{
  "encoder_arch": "vit",
  "train_examples": 147500,
  "horizontal_flip": false,
  "translate": 0.12,
  "mask_ratio": 0.75,
  "encoder_norm": "layernorm",
  "init": "orthogonal",
  "optimizer": "muon",
  "nesterov": false,
  "max_grad_norm": 1.0,
  "final_lr_fraction": 0.05,
  "adamw_weight_decay_other_params": 0.01
}
Rows from block 3 of the encoder, named by matrix and row number. Rows with one number belong to one attention dimension. Each number is 128 + 32 x the weight over its row's rms, rounded and kept within 0 to 255. All counts start at 0. Numbers have three digits each. After the name is the row's rms in percent of the matrix's.
# q: attention query (encoder.blocks.3.attn.q.weight, 192x192), inputs 0-95
# k: attention key (encoder.blocks.3.attn.k.weight, 192x192), inputs 0-95
q.53 094:167125103069089132105134094054135135097096184135120125156115218121112141133122059115131141075135062124175102117129183094122170160124142178140137106144127193162128084110172152073121157120101110151111103130114165159149130148085139129184133105078134130168115061117155074168114124125091134104
k.53 102:126117138143145102049100097105142084138123124105105162101157113144075136155132113166093180132065116189144113142158170103166151120105090117103159100133088159164217092144187205154141145132106113122091156112155147155135142130076075120099099135136155144147111102175129203118121104122118090130
q.54 085:098130159127163096144140130202136134124059083151175069171156122118159144089188082136137137156154130078129134113105100128154103090145154133191076025091128118134133130149115060111144156137148126116146135178132142098173134125147117107202120153137079149172061090152101111174139146114147149091
k.54 086:113154131116134167166090176150162128126166132101109133111135093086174095108140128150133164185158162132125096143140051107165134140074101143077148123110107164135158172148112138159184161161128156112157151107114117079113190123164128084165157115101116106092116153177164140099177135089147132100
q.55 087:128143135121107141089120097097144148160126170161155089124202111120115106168083151116191106137151110126156123161105142071095085121170181170106144151068125109166150077142106070104144122135170192107083113140124121081109097118118153164123118145116200152131130134071124117120140154124131111114
k.55 092:166133161145144184121135143144156192163115140133194073091162143117149122170151075193134097114122118132121142143149142166189108147126100103131126108116127115089133097135095131163164131120120104101109111093158119123164139145216151122129068147174074156180079128171121161143071050145131076125
q.56 098:164130052092146128116076172177108131113113138137085094159140069182118118122136113089176117167079113156081132183095119174142151157112136182172117143188173158194182067092081142155140170149113081137121184093112131164152178121092125120136146094067156069110065134140149118131088155113149145103
k.56 106:115113127150084110075034174092091145137127118142122129172115159109144153127149089154149135132092110110146156124138142131173126138149139177174095143168176119207163130181126196118135153098168149104158174086141100158134117114145153100115113116116134064125124121164175140131138131092119121131
q.57 095:092091118162106123100122135073081105093102196144113177102116195160102198149172120057091114176100158112131098118114074090129130099093118140122169105113128127125159146109170117144146105125094111157121134140105093088120104189126170198150078134161135099106116122143127110186199145148082154181
k.57 093:144125142194147070075154101124088124107119190058100106098130127101068153105149190146100112097150101125148088098145120045191153124158140078146152122109161220112138162137179162115120145076144156176076139145084107143126099087111098109145137106112135107094169136133126131102197097159101142132
q.58 096:080081118115161123133175122160182131147161147084102078154086178121103095132097122120111149101110117137148093117109139140106127140084104093113141131132128105158114158100089089153113134139132086144096124132182160157150108188105123165139148135158133151158085127158150175112107147107093139201
k.58 099:120198098129134105160138172098175134126140128086161156117138142089110118153094060183125117112136164155120098053122141147100199151137097064104102121122163106168096116109159122124156097125157176108114075093162100183102156124077142167134173126137119147113141095139133163059151116073121139186
q.59 120:157177117155112133143076151157134095092144065119106133118112061156142098156153196110107111179089113097120191156101090152138164095136114112109109135117103125137171114111095034100085143119139083108131175150102136179114181073122108119169135149118099090156108114139145124113098124104135091150
k.59 115:139116125153128085089098092160134110139197040106074208173093176133137109094176149124094070136112164111108187143090114165161155116119122163127134104161101185151127139156092062077094106100089146083148164131104111165089113136098129106159186093138130102108169140067120036100164179125133145072
q.60 085:128136089140148141139157160160121133161149165112151083161170141169125155168132162113123131109104130165102113148131125102072085194134167051090173169047140117091106120150081096101108133167075148147162133125145150159107100083099157144101088128095124150123143139127138106053193151087122098160
k.60 089:111211094150170169068076140159149163159168081095134171125119077124160121161111119149033090108092126179119108134144100172160174128131138080150088127118136056110047138097121068129086139137215090098080138073157124094069152170110115137112110103150120124093135117113093124174087126152153102111
q.61 085:072106089167127164193107119147119134092105098182099102108167081123143138202144095135159129170174102157112155108102123176100117103122128168151094126110155094116069106177138096100136066140154110077142155132152035171121177107144141202144130156109166103173081113142093076109132154175223127142
k.61 090:154164117041125187125105204160192115143099131124109042101169113084093085072155143143165130146113115133123128134160135152149133148106101118113094158088188105060123075116098115110091131116114152113124131071156132137191118123143114096129119143189129076152094087149136131087150148079131131107
q.62 088:140125080124165100139118161101108185097108133160169111094143108121089152114125137127160130097100141158089138195117176141145102138139158144182107156142113068078104119151077144110149123144148158115075140096174171161135085121159088088072125149135136175108180081141117093119107059180142148142
k.62 096:124144132088153173057175140084158144152128181156090098032127116133118091152109126111118167178154143176088074102131120167118084164136159157119156196104192115098126079093129154061164090190158103109100081154136140103118112121134183103122052132071187063182135114095115187137159111142123143081
q.63 101:125086085123115125138151104120172113067063082117162111131163134091120074121140122181118213128116148146137107121141126156114089147114160199150095149102173061177151081125148153103173098170163165053116133145148105123139122120091070132171111154163122165184119121130160133140115139117123107094
k.63 100:111138146075081174147066098069192099093070121117130140100157088032160137075166135152158152088132201159145086157125165150175121084106120113121150128126114117130153128139108165096157085156183150063135087119123148184153119127093113120135121114086121145176147106146102186124120158146147165123
q.64 104:127141074095117087172124082123177082114159198119110146110133097117104125097140092168163149150117133165186112193172135113137112134119148156125114103153109126157144103173132111101137092136060190074158166111118126196127142113154141136150165100214135173093090081129179122165099103095108116133
k.64 105:138154138173132131123148152081213166075141112167135105130125147162181155166171096131150163056132169125107168139130102123157128103147105170129116176109111140133124123136111109153117109159159133098103113083171158135121111092072156081129073090153093146110111108140111108136111171138062125175
q.65 118:120105116094120061137120122081104122065132171152169102131152130071097069129111071108115095134170122194161107059164136115096093112109195152118145099120081125170125173124123130133162114116111176121115142114177142129194124153145088123139175174140136132170103120119128113171142114190176136096
k.65 111:149133102115109154120087138105157152082095130172202106109154139082208211139142157124117111113117212142179104122140132158090110119143108169074167100110099143139128114138121131090123122123178157037084075109164115150149139121104137102164099087103134131161115116123128139142102134148133144095
q.66 107:173083143191109097100135185156091149075151105090119134110103126155160119109115130123083162098166195114051149148117101109173052121123054075122148151108132145128120132106148163161103144140112102114167113216083060151118139118148101172116102161125099119110165185126116139128079136146123162196
k.66 114:078109094119181138153078167159098108174118125148122091140111085155116111099128128146100133220126108125177110164129136114125097097115075127121135060149175133144125182099112076086183112138088148211179144117108115100120114155145058141142212172159076102080144117151101099119184110094115081113
q.67 104:159145116093175118099141087096089120133112134123218088099158151071140140162145142140144157088132154063124144113153124112148118109096090103138134201041124148115161119109146179162131112173152160135116126111148144115133100105105141105126079175075109097138183105095071149157105137141135138128
k.67 101:123122134135163115117099111157102133114118095114151099112049179103165159118120173113106125051093222165119112090079161052103086101104115097095128069140183119087141126074146105102170141141175171126134138150062085166096098143136114152132114119111189088098142159149124123132119143157162157110
q.68 104:120128121145101118100128174181108070112133114144093186137089183169139133191134134153144156089172118111149120130152076160140161127098118098159113151065155062088136101118134131171136098146132103164153116111078124132123106122195128137143169148099082087122158147064114052148107140115082129137
k.68 101:150170087165146124136158144107134111113103123095175132137147154128152126168152153154151118137083166092154095087113143100146123114142080055068107164055127137181119150074112100149139086135130118155144128113100113144098146156076164154146119159107130199088137147104062114069125110111146130175
q.69 106:184057104109147148083126158103146157126156103116127104049154163072109168108177075146151161063101131116037142131110161151101151107143048093111131091114165132130120186084126121184101159174133112148112186112202114157124078124176157135118110220084134137142151170142093169122118125166125108131
k.69 095:139135136142138143108095125168112085120109154086151038158073146140129159103106124096090120131121174176110101083135145117158165106154112125129200136111132162044110123100142133098166120085135151172109114124088107126126162141100124112159160165157178075150111092114156188162148130149167146084
q.70 106:087151128146163122031092118110088130146118061068131080144097138062104132098151089096120163154099143204119118142112094159113067149131136166167152135185161104101127133154128104124070132111109157151124170106169130096179112188208134152098170129144146138117129109158152137129173127128145069092
k.70 106:131160163054170127133082180161168100151120138176132111129185105072119073131106108080087140144136114169099105149080174100145142126125168106134128178106096130162152113180119179102079147053107119130122130066123145174202140101124170073175157151144128186157076107126132149100096099132146144102
q.71 108:067135166122131137132086100086136177152138140131165124167140156109159143124148069077163078181124115134192149150190152061082086106115195171165129119161128121148161097141092123124185164139111127090094109112126114164156109147094078096136086108172162131145153113091114111173098108174124142086
k.71 107:144138153174081155142135105100164180110103145133106149079163040087134127159083153113122134115140068157100129098126158119089096076117148185127163141159112140127162090176121162116099097130155107088079127128175139138154125089141109120163121151123124173098092142134107160221105173151142106159
q.72 092:136118063157156072147101120131128091180102069121217151072086150092093194108095156119118151036071145162119098111106119141093127126129096109125111160099132125140155159100087145183094168129147095169108167122132128092142078175181172150114153168157150091080111162103170164093148076119109126148
k.72 094:143125164099155105112169130112139113135139155120150102084113109087145141093153100101082190098142069185105133144175152078186134141090135079127145113126143146178131122090149137130055102106170168160133135095121080082097129144160118099132183147185152057094125134131112144124100122110149110091
q.73 126:104137144089127086128166135136162092134141190109116143154124147137120142137119175131127152096071115150142181099123153132175113141184101106092144103132136150104146163105104152134121090165075134173103153154121167100130181109189130156137051137150077171080150142100102086093145128122113121175
k.73 122:096157181112146132088135129125125134151130118146089195134100182121180182132146170165142110066071167126125154089119120131138172132143124146090102141125133136169104152118086160168096104145100138129157132077086129129105136133122079097150045161091095143133179206083050075143139111151095171116
q.74 098:098119119165101154144139111147117211090146146124149137090170140144183094133110132143111105110145121154187141084125152090098079079167108129105101093074123165105159127111112148097182134158141111129081106113148158106091131141104135161122078154111095117104206154089099130100123100174105110120
k.74 096:130097139113077147057130104136145152136093118117148098137136156116145099108140114108121119161105196105144151149123144133114099144114081135160147022160136143122131131111118104130103108142127133095080140086137108161107153133122073154108153158086085077086156155129073170107114105119179112158
q.75 079:148124141107111160141163078150064126114140168145101090157174121133163114095064153153132124106121107131135108144118128133103148143149092137088148132149110128156108135141107049132213175122132093105148129123148148068146147122103167141180194166145179196133080096126108150142107080164124141102
k.75 085:136129128129126117097120106188122164096126121128177168141095133162125132107158123152101172146165132103153156122107183080162110092142117091142163115159099138098113131160182116132123150165102169072142068179163109132109106070122093148083144128115092135181160084135153107122138188139087174141
q.76 106:170149022141113126130076160162125129119110109159148140154103128130126099113138108136100176144151225133121152164104139110145170141116097154133193113134146138120148127124168159126128074092150126121169125097102126149094085193128103115085194116168137131098140059165150133142150135080153104152
k.76 099:125130124093182116109062090134094159118131123167133122158149118123182138128155060089141105147098103100139155172123135138113096131105139108134108105073108101152103177094134056116137136169179104160148066045151079143169170099172165138168188091086125102134115079163145153158118119129140147144
q.77 120:102108104160087137123132118137050139085118195110110111178162076100122095120108161084083077177185075138146120112121203166089096091107180144175129096127124134107111085168131134101237117122153119110135090124136115178122108158140062142124175073147138152103095083167142157154097125152153122129
k.77 108:153098103152091178093145102169153164097077119129109153111168097119128116176139065119169107250183158125153147127128110150106144100086094180123147088161104159135180110149141152103127130146082059111145076127127142168148154174099108129109082151120097141116113111130125142114151177134175091071
q.78 101:100140143015128104188120113088166114119155157146121122155120195165097177149096129137138119165078115156171121074148087136161114188141108155143098144107120113096131078105138159186124084166043136146144096137115166131136152112141149077116076110174120151089160075107082147141160144157171155135
k.78 098:112121168011122125127125177137156105169172099112102165140105148084151170144115122121159145075128148139070154090159140175112138117121137128154118206129099161147138151144076131197133102162121136147122160108148119151109114122153164127101053103116069168112123128112070137144105112105115154141
q.79 115:107166084155122133109095159140124068200117147173175173127159066147127108110087105087114092155163097162139139193149134086163173179102175137110139135148157131158153069159175083056075127109107097080126151106163151093147140129125076178166159135141114112163106155152138125088099149118139111124
k.79 110:175124161140131135120186129115155116160115126137129160131199110163068163161132142137086116065137072136070098170147104117106145141153146135174121123135072114115136164149115126132086172043185102072098112132153147125172075107092154150145142183135144172125179155100168108127105132157092147120
q.80 089:118152142159112132191091140162129087118112115150140091133170127169192128151133150086066086104091115113138067132108154116074104166155151174070175162104103112093138159056104099140136145135108087069099076146115107101154171143166177053174101095163133129183128134121070144136121132075129137076
k.80 072:111150165182100170144158110056117169176093163152097149124156105093125143144113108121120112084147159115153128144116105051161106188172135065134137137109138116085134122099176082077159132040108138155100122151099146120136140123157079106133195108153112128139130148055113101119075113101131138162
q.81 089:140120137091114125170156125129173107166124120126111136144147154088133080134126146110077152123173107095110153162132132102172118102108158134128142145129130111114118117164094118128184077087127196159088142102102110117134064158111102199168121105165133126151124095182154150148117177151145119133
k.81 086:104135119091148179135125138172106134134136066134114196109142136120136133092143117152139164141136178115126168172089154131135099095128130132104095100130180144160083044109155147065189059130135161099138204122151106130101087133088139087129077100116138126164133104128137134116171135129208157082
q.82 091:132169113139117105134140108106132086135127112094144138155113053174150072146123121098093124096147128152129131142127143085138102147151187094091211183119088141099112111130132157118132191097145171118129146163125153132099134103175157104117141044102136146176105123126136101145132148102109057147
k.82 082:071134144200127089152146089178127139083143094141054135176168107137128101123137121142139059172116168102145145114124140094105169163092087129146200128184123113144140129105162142075092134146109077051145101159080089078127127080113148130155159140062097122173128158198101119099167139123093116155
q.83 081:145080178154122104092157089123136148154099081107144123099226115148112114115145119113113118155117144114152124126100174119149094163123121186157170187207162173124189106171098144147125144082151121082059141156174078129044089090202089109092133149137161118140094141138138149087137133072119124116
k.83 077:120151139137126153135164107150100141094149149164158062128208150119117098128126164101114126141090120082113160132130149141144128100119086163163129155205186167159169133118108162122119194090099107100078081177120140124100146069129107129121152186106145140139146123140175133136119172089185083092
q.84 094:117138142130103126128111149161106147132163146056168189136106085125162162113159155099127123126168111109140118160107137097088103152118150149100153157157076241104140022121155145172120151079076153153079136118151117130073088083114142097138185107138101072145117158121142171129074146133180071118
k.84 083:113076133155129139124187138151153118161154156137122106117140109137136148114150136116109077139142100097155108142181133088079100110118151161136129065175057149130109087093172128119091140132134043110110070151143190114095120092170150109115182105156095118088112106169160120138187146108146139110
q.85 079:094111101081074112164104116113118170152119113154140162138116147154101070131124113165139204091197126140157181099165084120084141034167152102144134089125130115148117144073150143123172155113072152102147108140182125163142136170075099102111117082134131135192133119164104177166127136107133112145
k.85 080:168093160044110172136114115156165094128179034157112203134097090180114084103124170183133149153147109162132142138141093093182135071171141129134110112135138115109096126144152194138056091162138170114136094159161157108123123121127069123169145160110106144254115128119175144109111136148068143114
q.86 084:168095141125130114154134106131113092090115107162146119155102143146137100101128109133195174180147103121133143148123128083163137097177132184140098136080146072197100136165104135091148111136146098095117134076142136058131141119110125091125081138133144148139143083085123128146108089173133131119
k.86 087:118109156133117154147105154087127146119108160159098147138098138075160132072133113153164146159080142086125121131127123145169150120130127194133102130138184073155123172104138157156154092161126099112126129094069069138179126114136182168030129080146174143115111134139144140160100123136129156107
q.87 090:121139129097093087104115143075125124107152148088110124145076106113160118090145102160242167188192137107122143122100111111170144109103150106123115087146114114104086083168138184158138117158157201145168142056098145086155142107153100108107108093122100120090136119118134147152108103184146117115
k.87 080:125086163077134120136106106123121103099090108088115095123107100102128108099185101163167132169116175124132074100086135135126162132126153177131140061095101095131122122074137124138143083215149100082165132111146074126111105129154192163086092094101150133128106101210141136185159096128098178061
q.88 084:154121078105097120139103105150091174158062120158173190114151118189066132122147136126088091137108141151151060121132145169086164076137131170179080132195125100112102170130072109127156157111125038081126158153164128156155086093140117136140099141188122200111137108144157135105140123082158149114
k.88 077:108155129133106092108113092141129230135153149107082099152171117147102103126143130068136153169130129103185183172136134128158118104116208146166122136118150158148081071142125086123085204116129180091056121134084178174116145116083081141106162147123144130167095166067145158109101184151110129086
q.89 084:090142132086147134165121131120139150151148199127109056103077118104116167091109078061081124126178077087126093128164150089119190128136131149108123109088049150109100158125136149188174126167112136094188141119106176118137202161138170112090078107155125113135072134178095079176127147107086084138
k.89 081:149156125110096140147137142171114113157115148129114132154089145142157138161143120091135049124157116106150049134106147096145148101130069098177087109095103133090108147128087116108107082161141142166195110059165172121125104176107125169122135159112110117117164080081128172123101137110100092139
q.90 090:153143102139169142141142104138135127105128142136136125123150125161117141169167093127005148100081107167132034136115152140149163192154148115103142131095054140108108164081087109161057131079171110120162133107119131100157155106155151137148098083105146129091118185089056150106149165119113139198
k.90 090:106147108117105098092197098127128130176139182151110126181149140076166108148103154138120050134140119058164122087147150109187158149109198110100137125110086149073129179076120133125079169110079084117148138073100135131094086191148108146159136156115109104046110175122047170126122160155132115199
q.91 096:183118142192178149148105128164145167140089111145147129148154098154103120205072120156147115054040175106098141091179107105129129182123112085119120161101111134134123157134156096092011134111132129202097143114125113150123129094090096190130142179114101139104125160125117095137157155083118091137
k.91 080:168162103124156096087101116134156143164100161120182148186115087147121140166156080127086168084055126144140107058157073086138157197112117076137185123127086164125131154167109113117100172097085129160098176114114174122160137164152086130144140151185091182070129097126083171131182131105142086171
q.92 082:202117052104095063134127166134196104136138125170126103141077114130134123072046169101082126118166119142093112201157126096132189083162191108132107116087106118078099143095107167171150126088117181114114146104078117166167162143148166114157119124166120102089100122151160100143146141112094099158
k.92 076:071159110161159053122103189173135169132143132107085109131146155123109091084155143101163111154152144152124144163124133153074117109105160097119118152122131155128118048152119121121123115140107073122095161086142166193114103131068114131052128110131146115112110120158160122120137152154161144139
q.93 086:135075075084082110082099080139112147125136101128127155140124124179107060107108160141123149134084157144136131123142157174126113065189125090152112113188159135110124117145118161141154130102169165076198112143094138204162123124186120161088136119130127159088160058174140091117143142109087144166
k.93 092:164087087143115169147098125152147175057126042091110091146114117145117116087140148102145123177124078145115158125121146118168173089051084163157114144131094115162150103196126169182089144146165163105134137131081094170142169132114147088132108203124109186193108154139127113148121138198104125132
q.94 091:077101095141155149100124082104132169155100188102127145153194179100113124131100125133153078161135136082124088110138150170099124146129133094200169110184095101114152085159109139117126032126141074161160123119108129125164095085146125218111105119115104150054120123189149106101156127108125113123
k.94 086:092076085110154133153104085134083134143115167088185062119199102124123104073088075103131142151167159152184103142185158179134088151153117130167105100172121164155100089146123089110144099154109149127136199021168112172167131147113104096143097123097114096086148144114093133060119113144123138086
q.95 090:139161150126136112129137130185139132132137190130093120107166091163124120092090137166107127117142149092134125171135115109070141186165122102085138121120121178141177093099118109155071153088081150097094076108115102116124196154083164057135093109155145138116137127099082139128142112085124142132
k.95 100:151114146130158119164116126105175090194105135159177118132105117108105153144137144086042136093144101094121118120160097139147140171110224098122121074119091126144106148124123144132066146071071066180092068163134188069109166159152123150183183140145131166130170162097182155128135162134144138134
q.96 077:087110082004182205135189130116131117130115117140115164149137108140142155124106122152116142101162085078117172088090151115137127101138072143122116176104088146032102096132120111099182135120104127160158155183153208198149103147120162128147114103121182090083197117112149139100140181101102083179
k.96 077:096090110132154116166137158124153131144184117083087165097102126201088126145092162184111153098091122094140142062108125138139159106159085115136147108094115171087058125154125141088122083149048163159148162151149087141140134133141023175155082151170105121093109069165123158185147129152071133132
q.97 087:069061140095167175150186119163151086130190145123133167065133058112175099165149139174117169112184206114141206083140137134105104154115145155103083113025057078095099143095141060098142142159132118088155158112161143180120078138106126106142134097135132144115161115148096182129118103103122145143
k.97 089:143155204131182153138146118118187102081132130085102120111134117125130147105052146148117174152141103158164123115129144134159057108093115096089190047038131138137129135144147171149110112126107117066123118118142135161136148158124089123059185133132139134169123114134146090131087160120148102139
q.98 086:165082038100137120135080122165089156133142172111114121135139131155111129055178118093140114092136153104130140112122112159140100144132116110130075144173203133122116092102141078144141139130055127097113167171154185122139119165083178115126140102102146082131122151150125090075130176135068103163
k.98 089:120086080109067141148158091206118127135184206095106120115149097138109117128164141116105117125157142158103132090165116075095152101093070059117109198143151099113124107139142119077111157122078130176153131131139085143075108175089133144088111121082112088136105095143146172096130146113128122150
q.99 079:089140115097074134137054109190156134211130158128118125101163136117108100142166112120086107156147114101156086143119140117145160138193135132124113194177138145089160118126195117067095122141112127163106096138114090157091138106158163101141160106136174169121131119137059138132143139126123109125
k.99 083:077126107094137145122161096133109150181170178144147123151119134117145117155154141158137056101104168104164163067141142148135119115105121109117130114141070132069155147138102111161117089095102077139119118129124124134177093105136155153118093135135075102088073108114189169091118113115160090180
q.100 084:080035023097106140096143146175136175184085153162117161180094110137147143142186158095154091123174094176071143146095091108160124147116156138151113242164054108071151120151079143098098149120161127137144135105129144160141146124102148137140137133138167087151157127167080122074111122131119163135
k.100 094:100108117107152113136148158177170152172188101138118105125157081169145132120123176195138164118155139116137155181133138076125148162117108083084186097107077105064106126149152082144131086104093198158176115160155094105127144146102124134090080173134147142131093151162153176075095129101149116136
q.101 084:233207166139047109124040064126064122060128183148146133062099145110108112122148106109130135169136152156105138155148078121095122126092114150142067103154208105155153127129132137102146136113127138148135160173110154062051107180106155135138074162135109118144120101082167105146181113134141168152
k.101 086:177135067112139090103105069177163120200059164108078156108169142171134150122139085116140086123179138085078127138093112158115096158116114118135110218162145118123073077165112139146176113128180103135093149105138110110170102084133162136090142108105186120147121177171100155079150135160106157150
q.102 078:141180175200162133088122069174162093166080171105167156138155118150125104089116122089119139117145141115158113112115116094177116106161125121148079123107081178155156097188112179107165149145082090147127092136081120170168112105164146125143158102103131078169069102153094122205127136170147099062
k.102 081:119087115135132111067129141149158163098171151141110099162174078137144082164148125138107084097095106101134168114162164106145088161176124153199147112161155161187238151113135137083108118147123068141163117100180095165108135143130105123150092088144145117153070169162152091086108111143109100162
q.103 089:119072031071070121109129085122159124121131126096136163122168097145136089141136167154176076119171100095129073105134137136088125108090171178155142234204137138091081129100104131085161095125094193203136121103136155112166163093154169135101095127112153149119143148144112150085192157105092161174
k.103 098:076075115132214174205178187133123170168204130106130192071116100132087092157093167126101143094146097125113148099118185147073081138103096099116109159087069097066100106143046096155109146127142099091140136095181121149114102101150129144106120133145116146135172122090152177177105138147107143111
q.104 089:098129103131111069081128107078115154051116083149090147115111149070162120112141134140096090126098127169170174141149125121177167117113107139160122115177156129212157217201131131137113089111123105127118107103139171196164136108148134162100172112116098150143167115130113114102114123118091161124
k.104 090:148215156062101129152172061122181106147129114118145100101158158067136070171148087143140136120133173136172172086122119135074162152127175161118132114116154104136084057124052105100070140142113127048135094060110086116123119144129121156125165101096145180152144146146123099143115169083121120140
q.105 077:149202176168149095176091096096148099167100105073100127190116074117131140112103082087104104124114070072128091145166112095132118155114155145099143147139095188187173096181157188121088091165159143123145138131112135127151093118126099144158154161143140138148145110127180082168158153090096074109
k.105 077:136097076069056131124118060122119081141106123158218199108135168115153120148167108150126102102085137136165163117141164108100144161169094169163114120193089195187189142107138103059105117089089049151078130085113105155136101162166074099105105129143102128098118129083114142160141150117098144165
q.106 081:167074082183093124114130084137133174152136100168116089115114091120145118124200114156146135176135116108076158147138158089152109166177089135163144223186168166179096089167103146151141161132209082064088111146178084127144090105155099111076129146114119097122113148155086084081145144158132122093
k.106 080:097111133108068173144112129159123174184134069153098111141190131094145118126116107097113152154163116159084167165144099109196089130171156082100165152147140114143180097160059042090066117124133149135129130156096105126138167140110134103171138145142140108110098134153105124068175071182124078091
q.107 092:039131193171150141200132135155098114168185144141132134108128104103131135135160102113080133156111131098119143121097140127114144149144137101139173086035018148123159189122172103135105097125100140133147086156156100100186125140170117127089127179132089183095128115109079122115098147113125127058
k.107 097:143208213136159142105090116111149145109116133145151155150107153110080159131095120086106173106083127147126154115126162142138111165135107144139130033114148188170185178167182115198066084130090142111130153103135148104061117120134097123157161132135093087141121162086178160157126120133151096108
q.108 086:190147126085182116106067179085138129066178089160120128148113113112105171104113156159116163181100116187035165090160159118156128186090142116136087058140120134122134103118061146168137107156114162120146180117146148137124117189119189106164088115116088095091103167166162089140174181150138126106
k.108 095:155141119086131121164070146096156133135114127146106116110107119142119109119139115054124103165135105153161137090146082080156107111170104116115084180169126092141142132148110148199182167146121182150200143177094108087142128157161123146101085077076166111149136137166104117169154138132131170135
q.109 083:151116095074035171102084085168161110150091166112167132108145146081117088128149100151126155105145152122108107141118121132124144149101105137080175190207175137108090065064115101068133145148169160106143085138146098154166112168138146102110148155151146129149144162110074125164114130108160095074
k.109 087:040110101140103140144158108198141144096151105047130144118120119125131091175128140145178110127123153104151111118125096148143112078138139137084169199132078063092126135156140124149107053091130147114170103132133160196141193122117111131100145123104118145146109076123073112115136126138090143143
q.110 088:115079020101129120126116119185169130120115130149106110107131102115186106174147061117175131126164142127126129122116152164077113095137113193151136236140207103113122150103148095064124146125148099155140156096082168119102115156155113096149153102129154131118073112132160175125138197138114147139
k.110 089:084117072083157179163171181142163198201168095162089146150146105119139130148104114127099115124153139106071160113087108135103087122154131099132166176105049068087136136102089107094123159125104106163152182095181180170127138129175116128048098112177124131072181109133089144099118126148121138131
q.111 078:049135070104193191141158175181137075120145096098124170093162127107133112169042166191156203139093164126172141090062160163166105139095128083126086139107075085063094065145092120106130108127147080105135164126125162111104143138142134091127135145117114152132137096115163096100140122100103109154
k.111 078:063129172112180107118103112144111092122190123083132181107106114146122130144100145135074154133160092074166119116115145150120181094125095155151143099116067122184094146134143129133153136138084121073217149155143075128130108130157090140127200132110099131198144068096133136121090095141122088082
q.112 076:161120115186089164107161138097117105091161157155098115080115170189088157146120105121143103142178182163148123144183084113128108206092160119114074119090141138159115139153065153169140114092112163130164153091172089132108132127111154148078085135159091143107180123147130186113090113098102166137
k.112 072:097073156175148090139147075142123147076144151163134084115134146094102151142118091133089185129160102149100173153174161093133145121202104108052164115072177104130165113135083145101087116161109147147188157120120128169121121118076140134137084116155126117193119162109131140100091151096179109091
q.113 066:183102123118126105152133138173119164115046181063136071110149083123080130121129168088139180132116121118131112117134152081104075106157133171123154093163111104148168145149117087141144107140092171089125104190122125122111155058123114124152149098084091174115135131154181149168194113125143152145
k.113 075:132198135129093139099089113129170081129136171061170148127134126109125179137161175136098131129122224187131175053165126122122115045100119193141121103134121136149128127142164061110164065114183153114128118136135040133137125119097096062126106102110153136104159097137140182107137110163130105217
q.114 078:080112156123137073215117183082138128129120126136138117146123109129114136151153170083070188099097124108092140108111137182146146085106071184138142092113140089123165108103144133133167132156132088140125115097099151093160126160112123088148090116166134126149121141110123136186111083133136133148
k.114 081:105139101160086164106138115131162122087108114100142034114131124171106104195156159158184092119118101138128078143107109136180086116153123113137091126162083126130136124132152124103150119088172161167141109083122130094163194114142131135176194125144142119135128146179139155189135090149156094150
q.115 095:096093126088159148183102131148124082115153160079125143109091132098126129127146101111149148078073064103106144133122109162168181119134095152132088106114146169119125165125140095086126092116145186146127163158112149146125122213166121095173138141169151114099147121104110112126111115122053101149
k.115 095:083151129160143186155119122152097149106145163065133110117092131121120149185114185141109167137093148128164070095086140056095176129109137127105094161211169106142157094075178062111126104062149085153095186162108153130150170105125110156128155138108176129106113145129126161117128091161122165170
q.116 075:147126088097135147110108146126125129145138146061146099151202141082103131089139184136141129113071105123127113189110124158094106146149100106139140150192111081142142138166137137159130114129088134100099131105104174139166115174124138074078114059150141126132100153067138151091100166107158129129
k.116 073:178156125091076172069143156074145147207171090069122176148112178165190122071099079085193123144066182090102112187128094171144124105162145096143116117151120197108132171117127097148226198092138134085095100113086149140125122122136158117093123189146126139112146147142117144082100112095137153080
q.117 089:161134127143172206117121106116165145087129070133085123169187137180090141116125124163125111116170120138131107099183086130128120149085128088149126106092132158094185100156098147176090130124150071094075127100149127135150205148101166113148185095193079187114180130071080112170147154128187150091
k.117 092:099131117113154112115206082147126170136065062124131102156142111141119127102164147133089139150148107124107159143241100107178151180162111090110177088112105125130153118159132123157077170120098148152141170167128102102142180180126128182154122145062127170162072074126114118133121110176149072130
q.118 073:103079191136158188141134095182153176111101142175168190127142075103125132139078112144148098138206119124152125095151135119092116119117156196113055122106103137199138141129134168093099056080129150108163113102136104129128095058133121156176127114045119099131107077119107139151154129085135101107
k.118 081:146150119140166175137092065169066166137170154176181166129170088084119154116092191150127172095172144109090159097154139094145126150140164167102145141168142083117086116149126136122058094135108136144167177164164112084144095096120135090139139080121098119125109153113117129173138141131143091133
q.119 074:160135155169199138133098124097135112144154068137092121121117145150132116141169183110110116142074134204081143158200153132138077162173197163134107103145130095153089150110122153190118183107160153168120139084078110163095099120129076152105098161131121120083105090134174136097151151161116125073
k.119 079:200090117120114117189114131080121141139137128180110152095098152121132138094125113027083108099100109093093206189120131135093129152141102118176129128112116170158134103185124142119164157127078137103100109162074185143116092174171123155064102100135126120113173145116115161036153112131103150081
q.120 083:079190102042092173124174094181134116153122179078176104129172118104155133172104118138183162129172157096146129137093099122101102110082149067165130175131109120138146105055147111087098090166152150090163093101155157114098149100145101126140128151130042092154123107144139130118123086116173087171
k.120 086:071190122089132138128116041157112154089131083167151155190113173142123134170103139218125192171141087146126134122142134107102117143124171152079142164112119118089112151112096127097081132139164105096165104150214099130139139099139148162139098164158041188149114162135103091188103143122094124208